{"hop_length": 320, "encoder_drop_path": 0.2, "decoder_width": 128, "decoder_layers": 6, "decoder_qk_norm": false, "beta1": 0.8}
Rows from block 9 of the audio encoder, named by matrix and row number. Each number is 128 + 32 x the weight over its row's rms, rounded and kept within 0 to 255. All counts start at 0. Numbers have three digits each. After the name is the row's rms in percent of the matrix's.
# convs0: expand pointwise conv (encoder.blocks.9.convs.0.weight, 360x120x1x1), inputs 60-119
convs0.35 096:116126123147108141151173121143147116126128136176121068139121145138147155104151133106147099151081129113127150122146139129255186134149142129142105176143107100087123121137129135116126
convs0.36 097:086162154094156104187178129172164137130128058074135116117073092142147084097178105098056091100122104101129091169091131153145138075143142102147122133148191107141137118160116121120159
convs0.37 101:143097167140113096101059140111134082080122121149082072169128143153136125162069098114100148039111151134123117075104109120126119154168116144082145140174083140147129164088046118104091
convs0.38 089:146138073121122147183117167084162169152111156097182162110159150102138072036145062068142140135157145112085128088125096174198149074114116131144130131124135144153183120135110132104101
convs0.39 099:175131164159142180194126148126164122108137140139189143168132125084149098151107150158128124127094120181074134097073114142156097131204118113145156136149124112129151078136119151176061
convs0.40 094:166126104069105110075129130202117134102151142140111110164111125131083099146095133118116150150118105075167110095140168138174086159107067182151186106108093093114146166180105126103138
convs0.41 095:128133057149117098117126090118208146115118151089124141155176086145138131110230063147088140094168109074127102160122123151133125120107132082115132129108101135148108140134153132132106
convs0.42 094:134078158114127165122151073102166087127159142115085125127105180125125063116135139198105076141177141182100151116148114124146051148092113136115143151136097080139177139115159144196131
convs0.43 100:088110157121082101183167165143150135188160071097142133140103188063119097095125120132075105139045145136151101078076137126168115106155139121100133161174137104129103166157119094109119
convs0.44 101:142164218194114175166124061122159110141113146109111141151136119151107140129083104156136139137091110167072150114077125096132112189185123071170184124212091106139138090108114137141135
convs0.45 103:091132139124163142177129088130116064136085163177153147140142146100108113130109143180160122159124155122130113142182150156104154134068070116204159169142192065120097140177137080082098
convs0.46 104:170151112139091176106104128113115117082082088182123147086158114141175106168121185070136145160179142150141154067140111120103069141105109096140098117072143149191131145124179147093122
convs0.47 095:100110153082141126192057151151145137148149134131099126115117090132151124126086072185113108172066159120080121159105076067109155181171149147169131129180192119159138085109110138104149
convs0.48 098:099137128059157129139081127147131084142067086133097174146082158102142131148168154129124157109125155145087154067096106143112093083050137139156143136108119110156129138090135149096137
convs0.49 100:150141044134113112140156078165148111140068139125084152109136120121178161162127141153111087082136107103164154147156128130153178104220148147085087120121079148091172151106136154137079
convs0.50 102:107079126071115173101134137077134178116101130094142195188110122153174174115096180183075140130149154111140106131113077110180079094127178106090130087122123097169158148097170139107073
convs0.51 097:114092212165127110178131090122140086116105166163168103163095118158095150129151140111112120099128066124180111111102173133134160164102063095128105159120074099086092108169139077080082
convs0.52 091:112162089148116092139072128174116107146069110152139141144187123172121089089086091116151170069159087165101091204138124149129141134112085106163136142088130115152125092124111148129188
convs0.53 109:098172100106161093116172138096120156125139090101118151161158107128130117121180184186126165149156138100158118125162126113092149110160183121133191181139156105141167177115176146131090
convs0.54 102:110151104082150095114157114115130129145068144152126091097139107135188140087064137083195098118147094149092107145133138138070110059161139138157115129205084077125127102160131137152090
convs0.55 090:097147182127143108080114064171236116119111147097130093119203123147094139136203120139126135088089201133140087102108177124104138136106078132133158074113119124116119123132118073122228
convs0.56 103:107133136189107095126116121155115147122063128142129109119174123070156121099091142129174169105131117108127148153163177066116179163169135169105124120126132126121220090174131131117094
convs0.57 095:155094151094157049134123143132128218191122128144159113119137168147168068105191044082132127140154124160048082127119123133146132097112122144118093171129131112125130159091092095082109
convs0.58 104:137167160090128062138113106101144145117150150132163140149172119128108140130120100079182152115152173061097174116078127139123107140137192187143162140165136196137101104120091104069184
convs0.59 099:118116077132108136188072141073148084162166155090147162122099112157143153122158115154167114166181115151111118098180133146148155150109146107112102125126107106165200163121143123121147
convs0.60 108:138223127115124146144135149129115148157113156120199120190113146165137148095097121118160107114123125095202145106163142173154150136162120150168048156165104115084104094167154131139141
convs0.61 111:134051126023123116118139108109120134156103114164129136139118089106131150115169116113155073202117161151086167112110154100147142147116107173142206167120150189140097171095103170080179
convs0.62 089:167110155084149125141176096089108112066191091088105130169073141111105074094175117160043121094136126156140164107118159106179162094213101123083069065143075126115138118129122162161101
convs0.63 101:132060070111138114121135130081115147199176133121122167111142140182082113120133144141144190146138189118091169155143146148150158126128123072084139141167169114154136169158235152070141
convs0.64 097:148173145112126138170089148173104147141117163151160094100142163124143108157140117067143103105100146130096168079063078184119112093171138130140158161160134125126164151128124128149162
convs0.65 112:137100143116209105132115137122137158139150040128152154104152103090106075089165054068143138156083154105139110085112109093143140067135049177128113135123206135152133175090144121135133
convs0.66 096:134093135110147069175132193112119131084047124097135135112160130102122134140177097098123128106091152135082113078104093119091112121103116127120111165090097171139107163127095126052118
convs0.67 097:102165078133082155160081186155124095133135125131121122134107066105081172113131120091119124120181126122112169140143159195101116122090108168142148109099130072109161148087173158175129
convs0.68 099:110115124085158145173120153109103126171092133079163109142099128077118132131113099127182105169082100155128109078085102145135116161198147112111151118164094142081131158109147135122117
convs0.69 099:118062061114074119108133155146137138116101127075060101064126143170117158090172094095099178133151089132055130103092134143149117117117080081186083123083138107081138127141127127081113
convs0.70 103:158101125086131184147106175161150132122108176152147107129103132115182130145044114118159115137163060233167104096145131168150115129143108121113090056167134152134122132185116187181104
convs0.71 099:110097151126076153143150103090134177099112134166135119192129126171104138144125136138133134146110145166225148132152135163099170103184137169079136104108155133102091198084160164140169
convs0.72 094:063063097125147145097158106173158168130113119128122185096118121099164144138153089066123142089096107175153075157113145105172071143043106096137103135097130122147129107132152119073073
convs0.73 105:203111141076181153081091094074118153118116126096135088106149134089125166178070149092186122121151100152087127094133149132100137125124106075165116096112162060189180120145147162148134
convs0.74 106:090109150129134089137162150137129104127110069128166124165062107183111119168108176083143155017084133161075136141081108138183178132127167121126087152130148118134112157116132103081174
convs0.75 104:115168151143133116135084120181116079137157129059124163165160182136114131134121109110129143128150074112121153147109183194123128143158155086120150137044147153119091163115089096140163
convs0.76 100:147135121119183142107129129134115127212088181102128129126141107089079085205175089103159098095064072125115064109070171122098174150149108146082156142121195112139137110175112066144090
convs0.77 098:136131143144104081122134121145131124094193130158155136172176134099092151164108162102138119113097105129160168104154182127135170163126152128112158099177104091214176103129160159108127
convs0.78 095:107064085170122112125099157143106127106124091149098134066127142196053159137079164112165119107185135161088184120112152065138136164157137149152123109142147159094120141114133148120096
convs0.79 091:158131103130088174149089134153127141108137141154124073125141083108094107173066105128079151116125126145155125160099111094143143091107057170137135164144127160110133085150099169097051
convs0.80 094:132181149140135165136151134211134103127148136130113081148130187138192115147180132101141160083055154101148102092122150128134106140170163152117144117170104054142089121138117100109173
convs0.81 101:026099181161198080179113127198144139173135129120169163120176140112130086099101115058100102104091140130091130153123132108118116124166171131083161112156107073145084106123140108092138
convs0.82 109:150089137130123137113066102143163094092139122173232165118082132147096131225125070089183128136123146132126117164101111116080126132101126143135130071131136083204139146093128132125149
convs0.83 102:059135195101155095165096086122146105163116114132113155124156128201108148064126069110165114129123104126101127142129107151100131118122095102110180170131106113141099090124190101144142
convs0.84 103:136099087102122125125060123127132125151199098107167165168118118108209148183132098097121130140131168136148080136134124131163185115138146133072141055074108108179104155118156129144113
convs0.85 097:103119137113150122163116105194116142133138096142169128214055140124137116097075143170185093129085111121067196092182109150138167099157109153169162119158186124151126149180165123181133
convs0.86 098:020149113154122103157085171166175130171130126154163145125174128122127091117149076106083097087133183142130185137124128077144125106102173132168181176111146108159101119141128143147135
convs0.87 095:129087097091173156117120139069161156097074147110177088103105141108080137163080158131167128099138110113158094111159117171134104101154166114195117111143091084142130129072110135122109
convs0.88 108:133150099138129191133112144130190170132167138122139148138135232133108089155152078072103143137161138097109120102044120101127115126066140095097103174122107119051119116181111091084148
convs0.89 102:123156122071108151119170096088108102181163138111135132132131119065137092057134149138127123134090149097142197114145137150139123065166163161097127103119126145137123139179182129106117
convs0.90 095:154141148127122128067094145057138141118057092140085165142116091162119125171118152136139198150131162152142168136128061148144089119147100189142111109134178135141107197128149131118168
convs0.91 104:109157065168097063125134156191135106098108141184143100103142100116157133108113176106134080152113061130080132083157105126076200152138136200120095129099109178157118096094140138101093
convs0.92 105:152103115078090147081087112130114149149097121091115187098110103125115130126120105100146167128168135129084120161099103102140093199149155124149118074106129187104074137129066136108139
convs0.93 112:138103155157131096131115084120143161132119092152165159174091118107148134129144120114110158071091169163115164092155141068133141133098138182078153099132145132105151199106119127113135
convs0.94 115:170118197166156091118128181173101177114161096135200145149091217091131102143120111132078100088108150139117156097126103126142105158115123085164161156102186094130095171124058120183144
convs0.95 102:129139091103119094146090046150138118123076207113137094184160099122182125116130133126114198151108127110139095159109148097121174142160058116149113110129093166167107101115176128103135
convs0.96 103:102056140089113196116167106134157115113146170100105142118083133140167175180126096111160184151078114113106150120226151129118117152110177142089111090155162204172119082140165166051091
convs0.97 091:161135130090107166137200130147132143079130176152126150116182138174148079131149093111062145117111126121166167134131115115168118163113152130078160137167094141097102090142070064171123
convs0.98 100:131105175121173169089091088085148140130154110099102215122151136153134112153088132140112102189115082128031136140142121117139178086097155080150106102110146135176158086109171110119095
convs0.99 103:081154113083156154095122126205107141123141183176134085010104077090235122093121112116135143140152110116110145099120134150130118114108136101165149129158117122142149092131117088134140
convs0.100 094:109120133167115067114124121159114126149108143147168141078105181046161087135092139109153128065103112148093141112143104118141122148176096138084166157146073139116115160182081145056148
convs0.101 106:121144145159109127150059129139206089122135145099075120135114111104143141159094188137151086165075091164086088128080097097118121148112166069107169155141135044162112167128140126113109
convs0.102 114:152134126125148152146103146076131118111108132165081141161091070117079177201143096130149164137135064129156099124155142138085104134119146128174159107103129184098089094095147104105115
convs0.103 104:064208156143118114154139155104067161135086116195141069173174079140136163127146142153089116103116141164112100114159150117090164068141088163050115135127153085109159094153138124172099
convs0.104 108:103165120185136164164104072097181084120144122128166127196115192140158058106203104121098077149132125092166112078123136117169118133083102110113156124111096140162106096128124115073095
convs0.105 099:120070129141123149091162119147079107170114088159143091118179101162079116122166129124132145101132079108114127167056145131113106122068092115131166189093158100057073090164112077119150
convs0.106 101:114135116086118132131205096175111147105092197076125105137093127147142108088158107107179159118118068122084158176121113166133117148104129105117103172143072100097196151108130148122145
convs0.107 093:144128129142157128180083153158129114138099172133122090049105132141218160158136136136121131147139097092162145147117143145097142087153138151176113134119135086098118137209103099143165
convs0.108 106:163104130151094136180136091098120183156091114228166156172134128115171153135107110097181115096095111108080178158123137130173157119115144150149146166145168138101125090110136119093112
convs0.109 099:058178107074186131089133160098103151088135117096109090091090100105128175134106133080114123106156165082136135150119095155124141099145141113124149094091122126121113134128076176116178
convs0.110 102:150081139153141135149145134146140118169113150158141146105117154091180113115069104097118131094136155176115113118119163175118144082122140142138076075137093083055161124147137147124123
convs0.111 105:085132100082159091140101119100140141115077155169116171119153072095092077168123103138176161173150130112180080099147025116108099130097126171106159092093141178148122157181152116110115
convs0.112 103:121128115144176112100125126122121199141073142054112089116120153149156145123051112059145110113061096160141136099144113151147086094126140104194055149146132104135181125165107147143104
convs0.113 095:125108109121125106087136116115134098079084137096160131107163154157175145095174159165108164154144174129165075087115155182112136119130169097132124153081111088131143138207137099093149
convs0.114 104:031182079116139101171065081135161066093131119102135166145161067100168131129124149152150168139084100119179139073188112114102174143119170133125110122099096146137137098210143141105099
convs0.115 104:151138135123138118094130077104121097127148127112125125145117109161144094103105106195166112130132111173098158147137131102176148101181178094130127093169074150138139138088181133197137
convs0.116 096:142165167101065096102118176136112164107160069169108114177146133131134097098215089131045154154153137108126098185145160132086104107192086139115158113093165145093178114097133123147149
convs0.117 087:170108137145125133133150156168163184109131148151154072191156147120133105133075144093113121085178175169168117058097162095164172165104099123152102126133126176050141095029142107134132
convs0.118 117:165129120167099160164086163157161082085109178106156146147116146139151066137166069117159167148086148129180090072106129141158134159126117170157177150058092106113082106144094090113096
convs0.119 105:151125144142072165149129097094102116121216138116137205167161058128148106105159104146120192222107158130139091118119096109114109068139120115113115160131124171144063151116140146108100
convs0.120 106:087142126120163145114120193156122153136156120110125091073134127093162153160141136198136100103152130130145141122105133176150115146183112061220136080110105138120111102097148067105126
convs0.121 103:159098105105133138125149110101132138039130134171196157120117166141129175180102126117128107135189066143109139087174130103071132125098136149166139126121153147176112074087090136094111
convs0.122 094:142118103112085130112174048099068152113110130152184128119144112102106121128096184126141157130113174156131163125171165116083116157184112123107202107185132169099146165129162131131127
convs0.123 091:048124179175152097092105152146144145166129064191136139180160146154111086103133156085123144116169170209142136088094096104150156171117074134152129137109178137094113125119131084088116
convs0.124 093:070170138122102129121146101123102149100128105136139130143141102104163133079097160168109135183119143120104079122115103208136154061140096128143121199156126107155136166149136153112117
convs0.125 109:121121139113124090139165165104121153164181094173123115189136147136133129104114069172106124141126147131157186114111146114197129116195162136084126135133113080182112105055171102108081
convs0.126 101:128122123155075115138128101097057143136149138128111137135059193147113159082104137198133128199130076163101147136165141055175109127163151118127160139163164188122118138149192175128123
convs0.127 110:117086046138141218113116133106130114110175143117137178130122139147135094176133102083139108142156115210137117132174067139145154116099089097100146134088065143166148085100150130095098
convs0.128 096:074181147187102156139199078158101116140178157100094101085116121126133149181035059151133115119105143112125135124105111111124116162135110175116109139121135145095172128136148150162079
convs0.129 100:136152082113089125124125120172111087115093105122096124144079150138091191072180170150084155143095094088093129127074055108190124106170106077119116163088130193125110080131126148120158
convs0.130 097:081128109134087132114104131088166147161106143074086170132132061164111132061168172189164112110080163121118107126217139191138168080181105166172113135134176167079122157143145170152095
convs0.131 101:147102122136157073097156158143103108164133097174160099186152129105116118148100126112119074072144120102144095148098168172140103084108076153072125109175117101125131095160170079114178
convs0.132 089:120116179102140119138156187079141184151095112141129130116072125126097148094178157120107099170186151131118090156140152188080112059111126112157113162066194234132093150111137154124182
convs0.133 097:122098100125151146148148186133133116130179136141100119141149153107184136156175098079073141102154146190152143140137052172110091059170135143087183096192185110130124128072129147191117
convs0.134 103:103127074170108132144082172151121122128119107091100142135145130145141072161178116150132127117145085110137103154052081107154060128174198157102146117126139125161111165106088137170125
convs0.135 102:142129167099114089098105085119111116070143128129125126133087094160167144120109145142147102080132108058134159122116135055155152148137122173113145167133154154086138109158114113064199
convs0.136 103:138098089118067124134147101131080146172146104096127167080156128110101168109166171180150084082098152109140203184130117129080122100121161124114109113136134140138098153155190138124138
convs0.137 098:088117085145122165142107175122138126084100060159103102101180130140144102113130122185132115197127108107081154135124192127139105156180143138191062133091124090121104110105122148152150
convs0.138 112:176178089139105111124121113091097095135149134153152128108096109161082127149075147144169128129100116109144150128103100120068094138119144193087163136096115213097124113084123112139111
convs0.139 097:168160160121143096099133149124087097141161167106119112142160154164147063163155087153056167105059116142178099068113142101109070175166077117137130156139095105124131143114091063105091
convs0.140 103:100159148156166119113119136150126143116123067137120093196196126136165188046106161181127161157103124128119096176052120153174165060134101166139099128077190164163104072145109123144132
convs0.141 097:134090059149083154177088150091130098086134183196151105100127144131134071096145181142097186098127150187112073157153097166114161140127147100079145172096129116086127139138171107097150
convs0.142 110:028129088082107133118144072118065101145082141141138117131147119107158159118070121124143126150119103073101148126108087151200135111134147140149104140126076136114085128110159146112139
convs0.143 100:103117183183110136163155142127088086099122086172056134113116126141142132115095127174092132103186099194122126123139150113156136101166153097153148130144105053102156170102137158130097
convs0.144 108:151071107124113105089141061151138185103189127117063167106153152167102201110129070136082082114117100070117179187093141118103096143154132130137137175158100091153087164086086103084095
convs0.145 094:078148145073152161176096117150130106070071153133125193128129093160102131108090099100148147160093099127088128139158083072131156157114141098164197136087137200172142166112129147135125
convs0.146 100:140060181123157148177166163134116144104184128156099089154099172145144148138107189129094107128114133124117089097180135186153180061138131144132074194114093073094090084134161134136154
convs0.147 101:143149145086134130121166179143113119178166088160142119176137103147139109155080121135121035182222119092109197142100108126187111125147177124150167184151145096109091172100112165156144
convs0.148 090:120123093122169118110128091160157116104069111092067149096104127081135106088144117076218082146148096134160146128142140101137128145093140112116102143146088124151084120199117104126091
convs0.149 097:143070091124099147109131145138107097085148129108154193110108106078122146178126111125202137163133129126131128156145131157126119142105109139105119119146201197090128163173202155101151
convs0.150 102:110111082146185140150100133159116122126075118108202111101164130095112135131181107116163141103098145137170119138123126173148148174128124096181117161112141163145115138156135103155099
convs0.151 095:168103129131150088135095182142110150097205058162118131122114136132179108131144064126104130129164172146235172156119128101161157159154119143088160073174155130106153062148122116116104
convs0.152 092:128181139150120150117168084187188083106052160129106107176191128191112163186070137129050152097136141152088090112074152100176090116100168139114130140118098143220123102116110074107163
convs0.153 106:140162130162145157178154120079132158107175100136067119101100134102108144144170104131112129190140143115101140226178130151128107094072143081130101153096134110113164100120088102116177
convs0.154 105:125125116143083119108160115018097126136128163095108150135076147136125208129094123196130136133148158145139179133140126138142087135211123193134156147169147153071131208111155141145119
convs0.155 105:165077198086108145128143150129106165086179081114098099120152103144117102105197140114111159122095141156102172112135088167189053109129149139134100140152128143105126150147109162148165
convs0.156 094:113118175152170135159137178157152161111115115143148101180060152160168154177152087100127059153125126097163225063120106175125170067140088123118149124113166121087062093117110084135134
convs0.157 100:146041101135128093158126121080157076097082120096151104149064084091178208171105099109156101130126098127168111165150113119079118137100106120120128164156156112093136095107146156038101
convs0.158 107:168113168182106140164087191155111135131095165105117130158110119069195208157099106144160137075158058166152087121138103193107076168124129132119117174132100047097126115119095153113172
convs0.159 092:149137105147105136144078149127158119090135162168168198168110075115119180217105121140104185055122125127129102121073097131136081100157113139145135136092121127081127158149090115117072
convs0.160 097:128138081119096141181185120166103128139143169089124120128122084116123084106122164128126240132095079110114114149116103122154147149161117117106131140151105169104170189090111111114090
convs0.161 103:189162100142109180070101137082156105164128143114155150138130083152156164130067113188158159111173159141134088085164093125148075149121138154181102123109152062118162120141137151191124
convs0.162 097:135154158114113166155104149135139128162116158133122132188103127165160172066114105110162086130149127186073139042101119113157143166068080206130170160085137119178098197156119106123128
convs0.163 100:076125127121123136090098099147072148088091102140132110210097158111133107110107106190129146157115143128113178095067109152154079164145125118080168088115113107122138151130136157099147
convs0.164 093:154104137059162153120126162156113179145191161123078101098124123129086153102117129132090105115105150152144172115083122114136125085079116082145108135088065166166111120128113153165094
convs0.165 100:140187110083155138134189116079163097128089120076136153088090096157081142118088132126104123159182166134169127166113147124108165117147157081079116068184155164155168116089131108113138
convs0.166 103:148029096111085101140067134152151116073101113121070153127095113140095155144146153138128158160149136150193167124177133146170140154120098148102157154088117165108113157127100135102141
convs0.167 097:119136135131121155151158115166155155174127161117182145145135148202153107140137137121170078108184093160127094111160163196163136138148141119097105106135111091103190169178143104123155
convs0.168 094:105120112072089146089098104159160081093104091153113159145121112130136139140133088163118155117129134129123143125147075135178126169238122143107192104192097094121103148117124131121048
convs0.169 093:153149132152138117134128203065125099151128105115205112096119099135090135107133160098134147101171116124098140070058161144134157049104116134083140202142123188130193135073122102138101
convs0.170 102:113098152153091116138126136141133174089122140146138163147132156126075141116076143119155146107131077240176125092095100087119115153100089137131161129086112134110098089131090108111118
convs0.171 106:237094137137152173122120130099117056063145125112106140116107133122125153136118129126140109137087163156102120119092099060121081160179147096102122070139121150192161126110156164131108
convs0.172 100:119154152123176123148161131166080120134094164105115148102147120092096131078206108157132126144092121094101108147177155164129160148049099137156100073133137110118208156184094099142134
convs0.173 093:144149134086205146131127116126127113130128132174137073172145091095066095069125105133112117137110137145108094152063124104096195134152160104087116138104100121144143124131133113141133
convs0.174 096:145140106126127148114149128128080100148176045091086087137094140092128172127168174190155108059142115143133157160111118040129109104137128078110148094098102135126141095118119156150145
convs0.175 095:050140142072112137141116058094196084124107132143108128156098081143104104096171151171143086090102164135127160088108078170098136110121091149121098122141127117149052142151121096154203
convs0.176 096:080155078110109121103127179233134111057104082131073113112107174209130147100111121112139164174101086102133165151028074165112079123090097143147091160104129153117086049169104152160178
convs0.177 099:186094058150115117145116141159131131176087206113116162150160151164147141099135151173163165128111135121138111137109160148122113167082107152124120188171069106119153166132136144132126
convs0.178 110:140130085133119176101091133132147128120163090113080168142102131106161110195105073203158158152078139148132175178129133066138163132126054110129156092149159114135109159087171107143149
convs0.179 105:126124104071134156147116075125088065181127114080102137078111131159118163159132135139130114102107088097086109091093159097103085152144160182204173151086088109093147125150111152075121
convs0.180 101:174132138153116113137142075102129155069180094113127090123131171189118139117109109110107122158105141193126161153125158131160140109141149131067156113169072087131136103115093153133139
convs0.181 103:149115082148126181079119103078124134095097159147152107091067138144141115170103158077151142060143098226150131129169119103124078133124085127180087131117101105114184154133083139153107
convs0.182 097:124078115135119124173148149107120154170143117175182128077160087150084084118150107073225117179182126098119163148167120147109156086129142126100137130136143143133159116086133129133155
convs0.183 098:199116107131118137130162075103129135110102121147158134133120080094119088119106117073138130125185126115127160119058141154150126131130106136123150168190069170135167177080119144091139
convs0.184 102:110158094085113058138189065164102127147184105115135147086106146163083101095124128104073149144167117128085135145136098114137140160131148089066183107120177211134124111112074113159147
convs0.185 089:090114121185084108125139108111137102093132177170144133164149118152141105118090086123081144155114148180133161134168118139119159104152068110133147166119120164113093121098187135100063
convs0.186 096:181119088158114095132102145153161081112135167158181101102140152090139135177102111146172131174121114213143112109139139098153108142138080203111104133119078056109165100133119141089124
convs0.187 102:091151102183145190119095091157127095151129163183119146100128121118093075169109093064125148117107148197123166141104132115112139151150067148109191109122144125118111128138098156097099
convs0.188 085:075186115125146096179116182118139062136126066129094127136169128143061120101191119178116119139130129107145085130119104125167184122130134140115177101095109071144138149105119128130159
convs0.189 107:112154152113114104078185156110171147163074119185164066155139194141152207090113125073084129169142135138113129107099076139119083106095146158193132124071137073150083167128162125180142
convs0.190 100:082191161147121142128132179112151086176117090170177150114090080110138146143156163129128164022179158177091129122086153136116142068158049125128202133175144090134180137109132112165132
convs0.191 103:123113091168096074124110125095115131088117121135153180082177049149164120114129151143113129111061156086145085074180193116012146141126121094104180126104129125150156101119115083106039
convs0.192 105:078125115143140129123118137124128108064146098141088154099163095161113139123127153087119095161130030199129138154138209069157145134130140059118119119137108176101118094134090127134114
convs0.193 096:065115134105174080139167142114137168114154085108020118079176137122075176151176139125148092081084116100128079183115089098130150162176097147168115074121185147115162106137180112138107
convs0.194 099:061129063161148100139136131153181099146078176155191150113080116106078104117139129154144161139117199145099137097106111152137158168137126139130136063145143134161075184124129085116069
convs0.195 100:131167174099171136176157169123127115155068138129115057207136121180159135049129111135123066136121153090163131087096084136132138115151144175212146193112136154130079179146145108148192
convs0.196 099:074102135142152088160167145117102128054133082149092120107177107112112139112104144120083098141122130132139153173153117094104160151137135113133167065143160190127065166148160148181091
convs0.197 087:141140123098117076111102127116152154124058155149114122118188145133173110155152091108124110087121183136146095150107119153087143122122111174121117107157178128189170138135155143110131
convs0.198 104:222114134153155139103115123075147119129081121121164136182150098085154107129112143097129104083163089195142154150122135120097133081087124162119128158184035109173153132151131115122155
convs0.199 088:129158160158155132131118116111091108178112162100137162165128124111138082128177111128065131157164112097156132137099077174068113109181183101111099123074163160134168183131117135099112
convs0.200 089:072114125091093133212123149112138161157089096107146136141182108143209081104121052160138157145095121126168069145159085150130180134107111055123123144149125084096129153155135110131131
convs0.201 089:125146139119070136132105117092065158186116172124109125090166155144107064111171126145193091074223124048058200177176117170103111111075136105123113145166139140099135094144164149126182
convs0.202 091:095103127114170136068141121116171136122182167143132129143109131118109133124135049081115099109149182124128137131121094094189112110139098139100068104125073132170109200151116091117118
convs0.203 102:132188169086138121130165156132132110169165063173131106104136075136046146147136110086075094132173109110174187164164121146172115082110120165169101128130210103126135118084088113139129
convs0.204 095:177164160137161087133119133108144114188126106121178164125080128115167155165130142122129140162081122147119084116035097153090094098065114135112126132139065083128199172052122115102056
convs0.205 103:140083125124135202125183117159101126059125146123092124111184101148146150105134127166115116165192143137119125152142099094112072140064111096076128146127167167123112151195148157066165
convs0.206 102:141097176101126037130128097166170184159091118115105074188134122198144167124123148142130151115089114124126112122109132107153081198123109166161115169159089106162141111113076163066123
convs0.207 103:190129183158207121132105172144137116096103139111121121175117163168109139134079166135090076106162139126157148112167207101054162165073086092132062102159146111126145140125147149073098
convs0.208 088:100163121085050159097112140187161117165041177121113138041091098122162081161121153178164144137097167177094131143133172140122068162105141133120114155123106095076143165151152127144082
convs0.209 090:166194133169165177155139115158110094137110112138077088117159147130140133132136101110089120168162117141124098141113173110134117126125100120157143152139120073132119110108087111086121
convs0.210 091:131146090097148126173099217146152111110133117217102114147149117166120130098112155111087143089163151198107146103075087117083144072148144125082163128074157123154163087098134140194121
convs0.211 099:138129131149139129141180132096171141098138114143119129143109124191144172111135110138123124151098149170175107066103114188081088118180125095153098145149176093064142146112119166120113
convs0.212 109:175122085175186141143161113140121109105154161049152115122106140134138161146089173066147170064082111155182124072097097139136118156088146152187132087189121140132141146145134132152092
convs0.213 096:125148146137098162097117127182110112152140050204079150155168146152089172072126080112071159085134120121145111166094110088129172116144136174181202164112162129133130119059097168137130
convs0.214 087:119126096119105127152060175132078119064105160128111191163173108119131153098128073151151093168170148182161155159123124126120101139133133109109187130116210208162076100084135064142210
convs0.215 109:137110099179142132164111124158152105181133138065133137079102176115151148166143128067084108156139103104125124083114123125163116081149171112112087136099046176122154135115125133132100
convs0.216 111:162154120110120110161149139141124097118140121143112088137115181149167190117069067124115085180181100136135127079118117148095072180124139125238144154108126098133094140169120165112142
convs0.217 093:189086115141177120134089113117101176168155069144129138106128080071108123171102087182138167133147141151121152124156143139142136159097119126104118106119120160086100161076110120155079
convs0.218 101:085149145171125121172100151098132190110115088151108144129160066161122123063154102129122169161067113112122087126123120147138174159148133123123084125058087180138125088133149077169173
convs0.219 098:153125092128117082149108121140122108090096142128169115110127083155072162165144158082178132114120120145168119165075122132107156156136131202117115138144134111129153114147097099148160
convs0.220 107:135140174054146130111128183113134133136109050160071148110115127197154166201135091127096098091155140177140126108101067096107106132095143174126098109078131138180175219100176144167135
convs0.221 091:115183130075130156158189113144167179125086151158127077122108117041145165117066094096192162069085116102159144131083091099107118114190149119154137138137110129099124123155108149116138
convs0.222 096:160133220102128088136146092052135135142111092158132133122128084217131108135095099134138134110118156135131098129120099124140118046167154152138120127128179128076130130152164100105133
convs0.223 099:145115119173144091166140155107176154143074100117109076102190164080108117145156079104156159111122133154254158133124152116131160149092103094137126165166094105114105148157147076114105
convs0.224 099:162130036160132146105113095113173131153080170078130118202108104153120076091165076099129121130186082105137106146134122156189113138147120091110114144119090144161069083132073111102095
convs0.225 090:095174148137115104083128098138120113061136142141111106072143137172179153109186134135135119121119098099149145155135148115110141112165150122136099098144102099207101139143086107167174
convs0.226 096:138168118129150175184176144131136089104137089101112133133126160098153154134095175083115138055072156151072137130051069133099139100097128119115049095117157141107193092144147165164114
convs0.227 098:073125071121105190112181101097167092191093101149097121080128114114161127126137142091135117121108151130107106100137084173160074127091139084133145076140115139135140150060124159140085
convs0.228 114:111152131158103139124175119164130131112108120143126097195119056212094166139057163128156135089067085125165149155083127106187158124173082130134115169131193183124064110120172089110086
convs0.229 093:200176142077119132135108155144117078141079138125120118136183166087132109162128118077182100075101082129095156127147063082173102152032115136160094106131106100141178152113142124134100
convs0.230 107:181156107149159114090089111139187156124109116171136122109154128159083086174158196083114118120175147106153062038097175126125130107137125192160142154135130115133103121163099062126142
convs0.231 106:175113153106159127115171163136145108204158145134164095114149185109166121122180091104062079108156113115147138133096128143116156132059099116152132143104161155097090166118147117103108
convs0.232 104:155075122099117104124129108138142135076155146155169044157109084087041109137117110073178155049107217113085161127098169089177056169133103200147186107119163095115155159166118093138120
convs0.233 107:098177106124128109159087158174120077177117171137156056143140131132122145075137156043135106173069061075135125106098106159181166080179132149124163129127042080104147115124092185179134
convs0.234 096:043154134109136124160083110176160085137089113117121117162192120176152108145129094081079159137056098103148128175135160147109120120113061092150113131134164141093060082121137108119119
convs0.235 103:096116177133141091137141163115137104136154086147148079136131200172074101123192141096068111075116123120129125144131122099159094104137169149119162200165086168132157126102063116142175
convs0.236 097:141134147094131153123221143147136145105172114181183113160107081129119080166130141137126110125142188121162141156143127120165169113091102082048095099167120112128156119138171110193098
convs0.237 101:104077158188127117182066193184147174165102118180104104123133174094150142109220172116140126100141164120118123071096128130122129144122169137108115133186072129105118172126073102113146
convs0.238 094:114142101165138133095103134164169150138091136152185134153082133124134157149095170194146192100100107155121148152108150193164144112092114142063126142169129076064094087115097095082122
convs0.239 106:100108201111116114094124068122156181135139066110171119142111123117113183142141108158091118124100143171082108127174154124162153112110116067103165132172130101137114132065132131109159
convs0.240 108:139097135147138087105121147103118096153145123084159141132111141182069108118113080097109168081116120138109120125111073142158109151162133123071132152112149157097109196108103106104196
convs0.241 098:088157155095160099080084195061154171203129090137123093098049157073182149092138129103103095140124111113112133107119090078156134147124134095172127117110166113161138140078169205115146